Rows from block 9 of the image encoder of a small contrastive image-text model, named by matrix and row number. Each number is 128 + 24 x the weight over its row's rms, rounded and kept within 0 to 255. All counts start at 0. Numbers have three digits each.
After each channel's rows are labels from the 100 images, of 14848, where the channel reaches its highest value: "strongest on" is what is common among them. Only what is clearly more common there than usual is listed. The data: made-up ball-and-stick molecule models.
# pw: pointwise conv (encoder.blocks.9.pw.weight, 320x320x1x1), inputs 160-319

pw.138:071100124119111144121115113140131163145132117147129135137155149145112147129139155124114128181155109151155136132115125131134138132112037107112181090176104129152128158137136184151124130139114128101114099151132174128133116083165113105121138163123125094122108087138132155137175155140110129140136106123144141130125149124139145134057138126138082123106157109119136116143141119108152146099158134155125139120096120097182176123128136118110114151131127154102108121118124142163172134113103194
strongest on: balls: four; balls: three

pw.308:109141098113117121094139171119090135128151117146105154078094135156111130131154114099092086146105125123155146136085139144108129103105123136135157141111096125127121173119168096160131108123120110124113133124084144143128147146120127169151126185093119139128140112168106069119102130148124115117142129122094113150146127168103158131104130120130132132140091147142076085143139110095124155123155160116140136128119082127126143131137125170133133156158066162085157099097112140152116112077154145
strongest on: small balls on sticks; balls: twelve

pw.34:143153137157118103144141116107093113143117124118126140130141146102124125131138088140134119140113126138160139122116127153121146135150129131111134125130098141127112148128130161114149138120137123149158123161132108121133117116116117106117101133130135124150124132125128148142127144132127095147116111120128127105135131139112128145121142120124122129131124127141122127144117115131132144137161125119112137124153140104124126110118116125134125106142124128189131153100127127111114111152134104
strongest on: purple ball; balls: twelve

pw.67:131129118125132151143130142104144132116117127119129131132119122128104123148120118116145121140120114143116148121119130136139117134135128116121133123154126153133126120113126104142127135133149154124162111140140130131131114140128126139112130138121120114120120125121134139135121126121140125126128134129126117135135129127133131125102155119124133112134124140153121131118140135116127127151138143141123135117137129138116139118133138121116123132140140129137137132151129138123137140132100132
strongest on: purple ball; balls: twelve; yellow ball

pw.229:138123137134154089158091143143124150147114101133109133144146119110105110111135111128138113120096169135142111133118090120103109105117114135173107079098138177137140145119133134099110111130116153156161132162117102182133114095103136112092117128094105157087101125104124139179139147098137155119142141097116096122078095116150138139126105107128093121162125129143146158159093083136106100164106152127139103140154116180131152085141143080121123189105158143113171112099136159174143138124151106
strongest on: space-filling; balls: twelve; balls: eleven

pw.191:130138100189127119179143160112121156115116119111138140154169125137136127155122127089130128116088123186142109104123154143128128091137123126164098090097113105158187123135147136122140136124191138121116120149111109151115161136141091134117165150135115120157116077120158122092108107091150127141101105093117129090125156155168110129095093122120137123137118133097125130139156154132123095142083065164135159157136113126133129109145082118115106121121112137191149128111092114166101096114116142
strongest on: purple ball

pw.160:132102143129141159132142122105137143142141120130117136102171137101101125100127116113131149124148143153133119111132211164149121132143177120098119131137102086136133135096127132112140131123161189081109126108088138150131121133151133113102125122145120159113128152163153142123097128172115152137119103164135118099135139130144138156097108101094104089140130143116095114120095121128122142113121126189132151111136128112112098098130137121126117087136121134238112141104103163106097122094121110
strongest on: purple ball; balls: twelve

pw.56:120139117104120115062122117126144106141162138145138121142141105133063140128149141133134144158094117119111166116105122123137112113101049145122139119104163147099131130090099177138169110107134108127081117115123148147137148172109135102143154092133102150139167123112138195144117143112096128134090124112125131090095108116132121146087123117126109120116107137118121177131130132134104122121120126115165119127109077095119148093118112133114143131095109129131164110076158124163124125117123142
strongest on: balls: five

pw.167:090142134091141110110111123146132166160118153147148138090135098139115140120115135123126169143118143099121130112098160150133136126137058124177216115108107149119121169129100116146149154111128082108110126165128121107103137152129152132154147104155140112095113083217123203086141160125122127133126126123161144127099123128170160123129118159101125108103128116111092137102164133110116144115106099156127126112157079133129126114141094142158094128094155146120138125089125127144107121158137134
strongest on: dark backdrop

pw.246:104125090143125132180135135115170128136112134165144107124137130107109095110103149117132157114103096140129147109099108146113127167068144126114129087163092137147092098095118112120126083131125116112107132165138156116125165090135115109118161118180149111129144125109074176155130163133089074132135118097153125151126158113138095114082146112126176147187114140136144174117138115115151115149144119125091120106137093155134122147082094111137119083134117102128096119085110143096133104143155152
strongest on: space-filling; balls: three

pw.60:149153134137143131121150107162142136118133114145131112147109143130154145143153094139155128135112114146156128138136128104126147118155137121110124111132141129121136123183125145103139119106121136122146088137126115152109122150128121146140121152124108138134135166127146146114143108154129135124142131133131150134141156139132150118123156144123122117120117119114138130147100140107144111122147125122112133120159125147114152115141120113153110120126104121113148142124106127113120105148126163
strongest on: green ball; balls: twelve; small balls on sticks

pw.220:118086102123137111141151100141081141153144138118141114094108108130123131118140153144133120150137084082133116140132121142095123163126147153140060099163151140121127158109119150128134157127119098097136105107151169144130129181138104152144149109096124155089131155145134155112074121102140125130107140106113124103095088160145104096093106143087117143148143124115127110123151139150109109127112125135133150160105139094135155121119135168084123039114146171106133138143110128158149104107125121
strongest on: balls: eight; balls: seven

pw.258:102109120094136099099103145150132113182120101122102164139121111157103123127155115103118161063121149139105124119108085146107113168126094150171113111120123125114141135176115165123123125134092119129156124121153143146134126112170138135101133113111125135101101120105109134154129113151131137170137103139108125128113137142122151128179133111107124129097170102127096117122112090140117119106089138166134086119140144132125110125108106158132148085121138135235143161083124140127119109123128120
strongest on: purple ball

pw.279:124138108124136165118154103148098137127155133101099162096161112118131088138151131127119119111137105092100092128124119053129132102085106135113133108134121143144125139086116165185117092129129144112162115132133148125090130159157119138156157139149138140105132111178150140149125107136131100119092086084105139141101128122119158129120126107094099115101134138175163137129100181165126145129144151163107073156127085147144146116142139176130138118133116136133137149165163119101114128098128112
strongest on: dark backdrop; balls: six; balls: seven

pw.267:121112133103115080124139100118099083103151122110094149124105111116092068169131136169137119128123123128140130102111134189124118134108134127139159072097155109115072193174112140132157137135183136119163134130094121131106180085100093114166154154103115127161157109141116130133150125130108140137104103128156142126102145136115135106091119116140121109143115130136118124151069114121162130111127132116137108149135105136136108084107151153077094142130133147118111149122210126118104099177125145
strongest on: balls: five

pw.78:089157131150121123066145094135125144186135142112186107109120118131144126151138073115102105115126134124161108104198127127112107143114107118119110026050139099150159123170145189141111097135103112122099142114115144140145138120130114104145116120128111118105145118095117146110101123173106147155104137107127134131124131110162124151156090110096155146133085112109098135112166142136109163105112185116060166155160102094084108119124124129127112151133143141171119135120128134178099130138142127
strongest on: balls: eight

pw.311:123163169107135111096131118104118120119146172121114119118086105096085194126111093116130164089113091158134130130133128097120095095150099093145102165130127176104138116081101158097146153146128125157108120101178195169151112127069141216125117147124122132088121147173137122119086125100109141121157116133131110112130139123076141132069156137116140100136140154119139145127131165165137118159135093116150125106097155143167110135181137193137173132128118127125117147095113108126156111145123115
strongest on: balls: nine

pw.48:119110104109161129142125134123114135113153141132123158188147181117121147114139174137152118132140084173143174099101105100171162135107125126117153107104125088130093123092120126114095168140103141173154132096119110109148119135100108157129126125120151124141118163133161127147153164112118147100103202122143148124148123133123113131153143144108117127110099082112127106142118144125156123124126188137177138132132140100129137125096138118112148114123132138115173151149095116192152155140094142
strongest on: small balls on sticks

pw.280:127148122130092123086151111134158101159095159100106118118134123091131136125153135140163094103122139117161074128150125160114105108109111087110115094136099135132099165111133174162101107107090101111129101062130136135109137140096063118163130128114118181184098151176119141116122135118161118153145122164143177174109132167109144100128108159114136128104114168136156120124125083127105132148136124123037127139121136131140139154166100123144123150114132106097167166140133153151160132152114130
strongest on: space-filling

pw.31:096127126144124141128176159102112081130102127109126130129125124147122113126126142113124122128118183158115127139104164117106139120107102126143113126116120129102135134164117105148141134111156120117133169154146134140128114147116166126114112135165117114081104155133116155104132156130122114126127137162118089129114112127142124111098060190125129116097183137082151102101163136150113120093147141086129108152125116074107105150115137144128163136105102151165127133131120098121109133101134119
strongest on: blue ball; balls: twelve; branched; yellow ball

pw.134:116125129105128120153132124131147128135123133129117118148128131136127133119128124127113172130112148124110120121119133130110096114145167126118149114153122110133105113139115135130113163115132132121143118140127099130123121127125133131120140126138120155117138121151104187137119118118146150147122119132140113148131112115100115128000126103119160100117153130121112131129124109129135112124126129131118118112101103139136115118124147151112136141107128117142134138117146113122147117148130128
strongest on: blue ball; balls: twelve; balls: eleven

pw.81:131084107141148086120086123122107163111119129148124089123126141098108191156152112130116117082121126110125147154113139172103107124160169148132145101080127137141173114063117152126130136137122139125130086133141155158131154083148158116129084125134159106138106109125107148095197096169106172126158154107150171130084113137163106125121162162121144141146148095132135094133156151187108142129099143138155126097102157087153139130113158110132086143131157153112157137169081138152132106104135126
strongest on: orange ball; green ball; balls: seven

pw.195:113133136068153127163137125149152124104135116172134135131098108111119144123122096105140155135125121134157124127100123089115110145140154154104113178135164090115169187157106094183133094139093123115094143153133132123138126141129121147111074128123160154177163148117167168162096112101133143162146063146135154129104121100131101118103110119124146115125113132131136136104186110099112142111149086112192093119134094167103125129118088161153151123095137183110121117082125119125136143097124103
strongest on: blue ball; small balls on sticks

pw.207:140127150153106111122129112146113128142152160178136124141114129124130106107214123139144122106107168130112099117116130119091105122124130167158124056175106159160121113159085140102081119160149125109130139111146134104104114126127111152173140109124104134151158116179099177110134131140091124118152123134104102115121120128131109085153120115179144109146126116113132105150142129115114125121124075121123134146114122166122144060120137205113146063118141165123116123104135130135121137144140138
strongest on: balls: five; balls: six

pw.115:115153174140120160213110142149097117146061120110159130132134128108125124120138157101139131120130156126121120123130154125130115074129115162136125101132117090170126180115125091127201152090113090130169145132093123134059132128131137117126104167130171144105136127115110174120127190135136132116147109142107116146125127112145125102141121160190169133117097145141132111139081143108135124096131121135138095110119100106124131151117102120141152129103098137133104125179136135114095109117119116
strongest on: branched

pw.222:128119143119123140162132118109105115135140137131189120161134097161106140147132122100152119139117124121127123117090099145144143142122078119123101131134065087140135144115117143092140161147121097160117170131112129164158136113122126130148156143149145113122088132139106131125124168123119160123152121122144128106108139086135119125146114148169156133144144089175151135141115159151115136161128153135143157101129095117155107159109155118109098098123209156108116099155131120155112123121118156
strongest on: green ball; balls: three

pw.228:184148163104148108156155122165099135108118135183101141083136132126088158127175098141077118133133111126124114156132091139113110092101193165158113087090195147146116131121101155144100116131132155088151095086115115120151096149057139120109133115202151114172127107120130106126103181131147077123176098134143117127120113128150120126128129146141114125075149116125130114139176139108117153117125116141146140141118119126139171100172149121138099130083129125121125138127149117158087122153118121
strongest on: balls and sticks; balls: three; balls: four

pw.155:144108125125093137134161148145144097112126138119110133130169105110132136135109108172167124152131120112120125079104130134129134155121039162158161123115127102110170156159134146149153144123119127085161067110100179144140142132166156122143112164112120140116094129145105140162097105194091126123117119195152135138102152134132114093201097118152119141124111134146109137136126089110134173140173120165129135112118129111120117140170140167111109147157129158103147119187114107119132128130136135
strongest on: balls: twelve

pw.96:124104137146124143127150145110084130112109125106160158150143116153117132151132127136096108202089141126146088116115138129187133123112124139118138106159132098145125144153144125132135109101177082176109123144126133118092120126146133119117117134147126120132111144097130135096109150124126080160151160134135116115157094098119090077136116114111104122124132172107106130109170132133143132130165133120135099147147094119105127166129127124124106091198139151108086104155124084108121117129122177
strongest on: small balls on sticks; balls: twelve

pw.205:101154109162139113137088137133103125138136148133142124116157113090117156104147143122122092120142124156174128126143136112127104128148077067135130099137116170107076104118155131147114133123130146131109103124178136130123110157170130132158122148139126128136133119159093122130147116117134098139111117120091128129173145134145143132131128106130100142091128152158135119149107151137104136121153159166146161117132116106114137141125126128161126121131123140123123124132114101130130129132109126
strongest on: yellow ball; balls: twelve

pw.173:132106111149197109106105118092136109136134119133138129122127108119123131114131118125131135126096148139153107151134131143109146116168163097158127126120091080123137120113138110155102134137112124124156132127147117122144122115197150107112131107121128101111121015149144160175157125119115090120112183134134127137143127138142118159125127137124157152136128121129154094117122135138120130218120122113108121116158117110118121121103112152129115106162132142119106120158158108087139096161130128
strongest on: orange ball; small balls on sticks; balls: twelve; balls: eleven

pw.239:151111163098157109140127107129114158117128146120092146149112116123113128117147096143166120149111131114140158157120152060126125164127117134148141123141139160144101089133141126150119145159154099120144155159113110157142156127133119131164120157118155050139118175143111179134127124087068141082129087119125085118144135162088147114178103113135080112130098131135124137105131095124119134142162165111077101108143120154078159136142133128125096149125128168136150099140150118100167125120161134
strongest on: balls: three; balls: twelve

pw.66:101137135114153167151110107121126127107134085089114194125136161138143128109078079174201125099098115138151123128144160119122131123137136128144159113139059121113160138131121196059182103125141080088114073120131127129116109096119122129065134138139170126121142143175106152140095105136099080119130155139114151098123121083136093106095119121090152139112122137137144112148127088113109107162130106134131103131121130086126162127173167124142133122117103131118122131126145106139162112158116137
strongest on: balls: six; balls: five

pw.136:117121108101113150143125137161134098162124120100128124106122109093108156125146122128163136139123112142123104114113131120142107107090143131133136126133144117121172132074154120145122164107069158132087192089079144094140118129134124125134101146163161192159094105116136102168093125101128199135116113099121133149121152145121115188125120147143144136131151131111154124167099156159172126107155141191109128125131105147142086106111102154131152081122108124122105204130120119117114105141112132
strongest on: purple ball; balls: twelve; balls: eleven

pw.199:142105130155150151100145159093100139121090140169160104133139117128110138138165119146141139094121114138117148142127176104130134114164134116125095142130124105141121155131124128120129104110102140077120152141136104100146119127102104135127132134142156137094145156058104122119111130144144133120200110138105089140083095115091130116122115113138112142142156114123125129113148148123152066119131094121097132091117149160123123163105097120115107149108094139107105139110108102095088142104126169
strongest on: space-filling

pw.208:144135114097121166144128159194120123111132134157095120201145153155145125120162100115130139102129143106145163118100118112133111122112139132202142108126120142121130150087114124135177130145147118131146121124131165109156125164117146085139109113150157098164152128106086073111077117117121125111142111113098105133118108122146119119155105120130147105167153108115103145149132115147106152122128097149119138117118113145145133098114158128191083071122118124127109164181113092164137117091099154
strongest on: balls: five; balls: three; balls: four

pw.137:111130178123139110106149117174119091149150096113102149168183109113139125104115090099137123127121075119089127128131143131130139120147171110127107174135139108104168134138163156128123073107105091164153127139148114130110166133110113138117126095123111114121152150159124132096175144135108162167243158172123112113100124132116087115140140114087134134123138125140079121112157140138103160109130133108151137140113088113137129106165151091148122137138152128184116119123114111140123124146123137
strongest on: balls: three

pw.274:143158142137144116089163088153134112100121144096097129159143129117166134102134131119089158129124080120152148148124150150137114146143146106108150114137110086173125155138135163158097098170152103147144151148140135093092111083115092130111146094135103198130125100104117162124126136167127124143132189117101121156117126140116118138165114144098095143121117093118191153124068108141112152100120141139107117116099101121140170123121158138133158191129171133108123102142086122154131108144147135
strongest on: balls: three

pw.16:096124138109115135146164106188106149100137137147152117085088115128119110118131111130098127146157147125120143162133131150160127090114211129174137154129091118132147112152171142123126193155103134106151096106159152135127138126138158125092167132146159101139130125117148118099159134158086139076136124131158119171089121135178102137137130141178149154141126107104088120140102132144142153131135114098150098115144092106159143109105145119140113119123085128127086162109100150109165130144096127
strongest on: balls: three; balls: four

pw.188:124156116138133118132153120115144142104126145147103139171199140127112106144137163112169145154179133143109114101149174152111122147161096140126106122146179116113145131130181138142121090114112111105146140170103118137131093138119096094130119102111124161155122084134136160145124095097109134167143151129128103096159109130137098135095130089071146124126129110135075148107134112119123142126133129102135114123119096072118100091147142148153169099133070137100112145111115125155139177123123147
strongest on: balls: three

pw.210:117129146146107117114115102092131142108141137102103124113151160131097134123111134102138138137139132115136100136123146119121133094148089156137129103130147160124105145181117170125127115131115137138129020140153126106157130159156116118094107142150150136093085162137106155127109147255131132120133181146151148142156159121142121124126126105140102138169127112135136126113107098100148106133138153131115128094136123121151114114195099103171107159140109124127154132149113130127161140115116145
strongest on: red ball; small balls on sticks; balls: twelve

pw.4:109144128126097120063124098091127160125133133138165145128105126152083141103170125148175109105127145137141161171144116089152143119126207121087136094141118085146156118117105130138177164131118094118149094117135138103136127165113116088149117133119187136133181122127133157119126152174109115097076136129150141152098099113085149130180090122125132136123153124126103164164095141158115128137136106169097124113115166096135154064121145132105096136160145118090140135160152140158160136136144171
strongest on: balls: four; balls: five

pw.281:137102139121157132074133081127109164137145144106121106150134145137133108120133143145164124156110125086131138116122128126119144103162089144103128149085148175101115142112119159150130107130129152130136106102152129136117142179143138117132138164129150139123136076127130216135132155136151112137168120084124120108104095139154154143141127099158144099177121152119127095106140138127136121142135112142135144129120186123086138164156123180125142158145153118137124149111122126120151132114135166
strongest on: balls: six; balls: five

pw.312:135114125137128123113117118162107138146127185113109112109087150090116102130104151136156127118141115127123090163130126127138150123114063146079135108096105113145098115130100156166141148096143144160137147073145128122118168118113120112109154137136167111119140086117151150137098113113123161160089091103130081135138116099136154130092104158145109115125116080088092147130088106122130105125129110108099121148110130138182159133103076121122076147136105214157118143161121098127182133123148135
strongest on: balls and sticks; balls: three; balls: four

pw.135:173101075104138143142134110135115144162111150115074144110177129140112138107178155107104130129154143125110124112122121112105126105120142124084123123140113104098123123107103143072129165130093114128095100099101135150141125132126143112085100118119090133102119113148175173082128123124145111157143155098143113104113108115117128090130097152153146137195112118127138181155133106101126147149136115139058079123131112158130117076152151116141131109127128193130192161107149121133098130111106138
strongest on: small balls on sticks; balls: five

pw.218:108113141145149120163122102166131143126133141157122131130116149128124137138150098113163132160089136122139142115096147130140114141145082131116121159168097156139133118125133165121112171082130146122150000118127125154140107103119126120153148176133139135124102136126119127119158107166121141122113131126118137098157142129095135130062106111157146112136125143121133151134136144141115136154162136128138121119148122127078141125207144129161113131123145143105102107124134140116118141149141140
strongest on: red ball; balls: twelve

pw.177:112123104076130147079146128118120128100144158111140125172114149134149150140120133147109129124132144115122129123114153097106111099186078154106161143151045155170110127129098194142190199124090130135151137138135109135141105163076137126136109085106137114073148092105138139114130117100163131119138092154155129130113138160117126138105115149122175137178119124162142130102126119145094164136081128115129116114129166152149156139121114146124145169122152153100098139118147129136140132154110157
strongest on: balls: five

pw.39:146067139114112150087128082148099082145124139144118131110146111114159160124151157101153108082138118131125091131127113129115125128160188085158111160126105113066152130126114114115162134153128088170108124081089057160140075132155113108116095164129115149133152147133118112150138112111096167120166132124114173115146114111159167169090106151128109119116163088136123173132124163131127111112119088120096127148141123127090131092136145127134137083131129121125140107109149095174128118096152149
strongest on: green ball; space-filling; orange ball; balls: eleven

pw.23:123169148134157111141155152093129128153122139115097162172125144089101112154120155126136153106118150075155143136104131122117139165149093121115110110141091125164094084156118116116107081115130131122088143143122193111123122125129107189133123140142170137152126108121119105110112125132094121118116160142145089128107138111159116134081100141100176163178131115130148126115138147125142108117118131140147103115149150119119121127148139131166092134118148102106147178145088107111109128129123110
strongest on: blue ball; small balls on sticks; balls: twelve

pw.29:091126074100142106154127129153123121096111142144139157127080108162099158143111084119168128148140114138126154119202187118119150158153157130154107146060108149181119120186108136151133113127120113146073121152126106140151114140142162133101147127135122112134148117132113164144091151092094073143121178141160157124113117146114104175133162131128122111095108132122172097096206145156145103107109125119153152149123156092136146103162155123115123152168138116121152154125088145108172134160127135
strongest on: balls: four

pw.152:142164118123132124171121142161120135116118102136152116170122147087159103081140096108188121145140130060135111154143127110127127146144150131075129132106121130128097115147115124080181176155139144169092112079144067081178169113127142124153172131112135138078101092149139148115147112107152147115169135150096131139107164108131154101114105115139092148110159133100134099155166193108110145143082118121136155126141116123120159123141099151158064127167137106148162104118111101111171119072150123
strongest on: branched; balls: twelve

pw.108:128139168126136120137145139120139109104134124145122119147163107086160152106160129126174111136156081101122127097125141129116178098127118120126166119091109157147166130139118137093140127142096114121160145140090112094131101110136144132126139137135096125096120094118107117106117121136106146114178100143121150155118120100177167124161164181145179143131112139132148141085121151099103184115131136148128170143088138098132106084132140113146112193131079141073147145133204166164102135128125124
strongest on: orange ball

pw.226:099132126124119093157130115140139143136105118123107125131172145193120170138167125130152138143130128135143134129112137162123145095129133122111120128108125130128120124123139148113126121116127081145145145117129169132093143138120159137138157125111114114092162130147104161155129141119115118121126102112113139147092120100116096121095140141111115157115132109112139118121134120139127143087158097104135135107152139135133123107161138170126132146165114158134171128139112128103143122119143132
strongest on: green ball; space-filling; balls: twelve

pw.203:147101129135134100092119123152122123162114176201131145144152109102117135150155161109153131093143153140141141106133150097152139133162144189089132188137157153126133150139131121129143129134163120106115021158126113116113145126125132103127162163129091129115153164144156100117157089122107123153118125135122161114108152100136103173101126126114137080163146119120131128160092163131129103169120102122142125154101116164143132132173157097085156090139155147137098156132116144124100122095138074
strongest on: orange ball; small balls on sticks; balls: twelve; balls: eleven

pw.270:134116110114124139127149110127117132149090158109147123144123129147149102150126159141145163169149114120117121114115147110100128109170170130109118152105073092143118127155165168119127121123160144125116106109118127113094073153080137146093112131138111113062142113207132137150116142134124094097151103163139110101139147145167148138080158140132123121098152107102131138096180106072142139136134151098153151140119110144125159108144132112137122157099152135147145148137143111150117136130152157
strongest on: dark backdrop; balls: three

pw.216:137123144120129124179160109134130149162115133122148106095155141128119106086124157115134148119115126123105107132139114132124129110096242144109123160139090131115118088093148107133128088106163126111119116151137151127091125150101152180140190126114115148117132157137117186117134123125098117120120113100116108136133143161142151157197107147133137150131148125121143153151159143062101138114191122137124144140108122126109125151118098140113166159138129116108126104097102129104119150146102131
strongest on: dark backdrop; balls and sticks; balls: twelve

pw.97:165139123142134139129128131151079118155163117118180131137138120105155098112137178169138159125140143127121117156131130138177098108135198133141156144112187096131153088123176128107141097126137155138128155139123135104117058146135136120118123141111114159154138149112119120103128142134132156121175101107104148140135129162156156140188117147149133138161136142124147121121124127137105086117134146117146109170087119156075111138141141154120154138122129132125128143112150158130152179136225093
strongest on: dark backdrop; balls: twelve

pw.114:132136134117120130127123129131133144142130120126107135117129130134156144118130139143126132147123125131168127108134122136134123144127120112123131122148118135117105140134117146132131099102122126138139126129132136122126151121137131125118143140130136118123128155125110169131130163127121130116103137126134139136139132124114130134132135158138137124129120128127114127115138124107112142117133130117112129113143132091148121126146131121148121092147121138115151146119149138128121138125145139
strongest on: purple ball; balls: twelve

pw.189:091097124093150155118121104129108111129128155139126127142119131127130129135148138142151122160134140117140139097118115151116126136146102122130132119149125128152151129121134150146162159110121131109116231117105118102114138090101135111127142163137109126147124110114169174073162139107133131114104125150098157164136154128151124151111151134158094144116137120117117130112147115157163151110117126147102147140141130108154162131128128135118142127105113150058146174132048131133128120136118135
strongest on: green ball; purple ball; orange ball; balls: twelve

pw.295:142132124113103102115162130122106138155101119157122137099093132143098102098164104113111106141122124105118101128107131130104149136096094156117157062131105105128105165206121163137121157109067121145129142165139079097180143173152108114143130129139150133136144122118110083119167110133177058138117114134114119101093112134108148138132142138195149125141127115153082125082075116158094133121114091111135143130138152166109134139134176147123143101124148142141130132136127128111105119153150126
strongest on: green ball; balls: seven

pw.296:103143135133133135137123102123163098132044157095118146127127134132099145136154123131101118176109115112004137083109132116124108156124104132128145143122119134138141126132136173140147144126133111172138126132145119145151120133125147136094112139108112116084157159139151165118139136142115131140120176107127104060098137128114133130134126098120118111177148125145130122115129135097091127120142145131133123057078100093092146112148135140173124121092096179127164115139137098127097139115127133
strongest on: small balls on sticks; balls: five; balls: four

pw.238:167126122126121095107124090125131114151120138139125138129120111116139104124181129161114122149138137116126111099084141105135115099183161151113107142113105166097160121097130088155121124143105115140186178154102103142119158122123110139159133134144128126123132168136125140084139138134117097153100113087140161115146139112117137117049167101163128076107137134137145094139097116168136154101139122110123134069155133137120154132125116060145083147156093153128106139148127134094141126123139142
strongest on: blue ball

pw.299:158107102073131128084131106190148136103077147098128133089169122098099125101126132094099124142184129148123088154124144129118104171142142153157114118118101102111174120170139153129118138126098138154104130101091114106097121098082127120133120119146104166124132143053111109095145096103109164150100129126088129135134131151117119138160131135135125160126121085126144156112186106193098127111138138110125129122105123119133130123128113143127126149144099128128110185182092118098143164110140119
strongest on: balls: four; balls: three

pw.15:106121119128136155118161089167131088146135124126145150131154139126114163121121128163145160092102126160153120147111127132165132194128011081141158107116138145147110140133149147131158102143116098151117105069158159149101106117117137128124128131125164110118099112171132147139105132091124136118108126154099092099131140179171160081153123199136141149128128150137099133118151126097133160121131128104165100107169136153116149132130148146132106146086137121095103155126120076123109135120161156
strongest on: balls: twelve; balls: eleven

pw.82:121113156128170113095094119090131158092142161107157149119161099157106081143120074150141165116117096131084139126096145129105143130071092108111086121132209157153120112131146106120101076101140148054128103127102170137071112119133151109097133108138185130126180174134090147130161106086128118147157202160139098124098130126125121126124131114141125163116078143112131133133117095134108120125136129140149139148140121078164131159122117144141149137130154123145179111077145126135131122135115124
strongest on: balls: four; balls: three

pw.303:140166081134106107163120128136139124124102147148154146095158136081120119123119130177110111143138146099129188152108120123134103106130154087163124095121190092125115134143080113112159137164151129146115131113108091121164111116122120125122120105166164149184116132073113114135133124112170132112102153092184118124115142144109135146116165113120098112150165139131164125103123116148151095131156095131130109119098139092158129108132147136119145097157118129072100171164139094122150112087121126
strongest on: dark backdrop

pw.212:131115090115146157127126133184051139170103084106095148121082128115134065155150130129089142094152143134122167151159122148119127119091147134121134101097119122132106124128129149125131173143114131107163129167130128144121120087106130150139120114104156155125118170101121087152137109117172141137114117111144120133100104099097100098126096108128147141136110151114112123141135164130098147144121139156112186204145132108125144082146138193094120127129124103167143136142104143130163097120110056
strongest on: balls: nine; balls: ten

pw.103:120130101123142137132141117160147161127135127128127129119145135131120084136121115131129150145128104119152169116107152131116094115100186116147109115112133159112161114131110147141116149118114128125167088145184156154103115119167118101133128117087100161084107159174074131125118132106148149099122136148157108122131125128128126146119133132136096189119110122122125146132141122142117130112170101108147127125145133192147151126138094094103129103098122149105140119154112100117093104136118125
strongest on: yellow ball; balls: twelve; balls: eleven

pw.263:091123154135121137149081107120121126108115126161132151102183145084068103146112113117125146124129157148102107134135116121112169104062152083144118108114094097119095123133165116116104132129119098170167103126130148105140195121117162096096168151150140137120113091179127134155124115119078108172091113130124125119168103108113122092079144096113105171115122115118120122127119123170106124138112116118139143133150116174174114169149143139120108110143112092129135102104130118112136133146065143
strongest on: balls: three

pw.110:135130145117126136113148117167168135135144102120115119155107186126130095131097112134132138097147101138130093156117095121170133105163037131110105135149135166172098123137102169088084091141136139137130126117126097092118099166109153155094118102104127125107144116108138156111139118146130131110141190150127114141128163131103131096128146122142131141115146096148163109119116109127163166094109075117117140150143125181133112101135142122153138117115153137170133127095159151107103119116162112
strongest on: balls: three; space-filling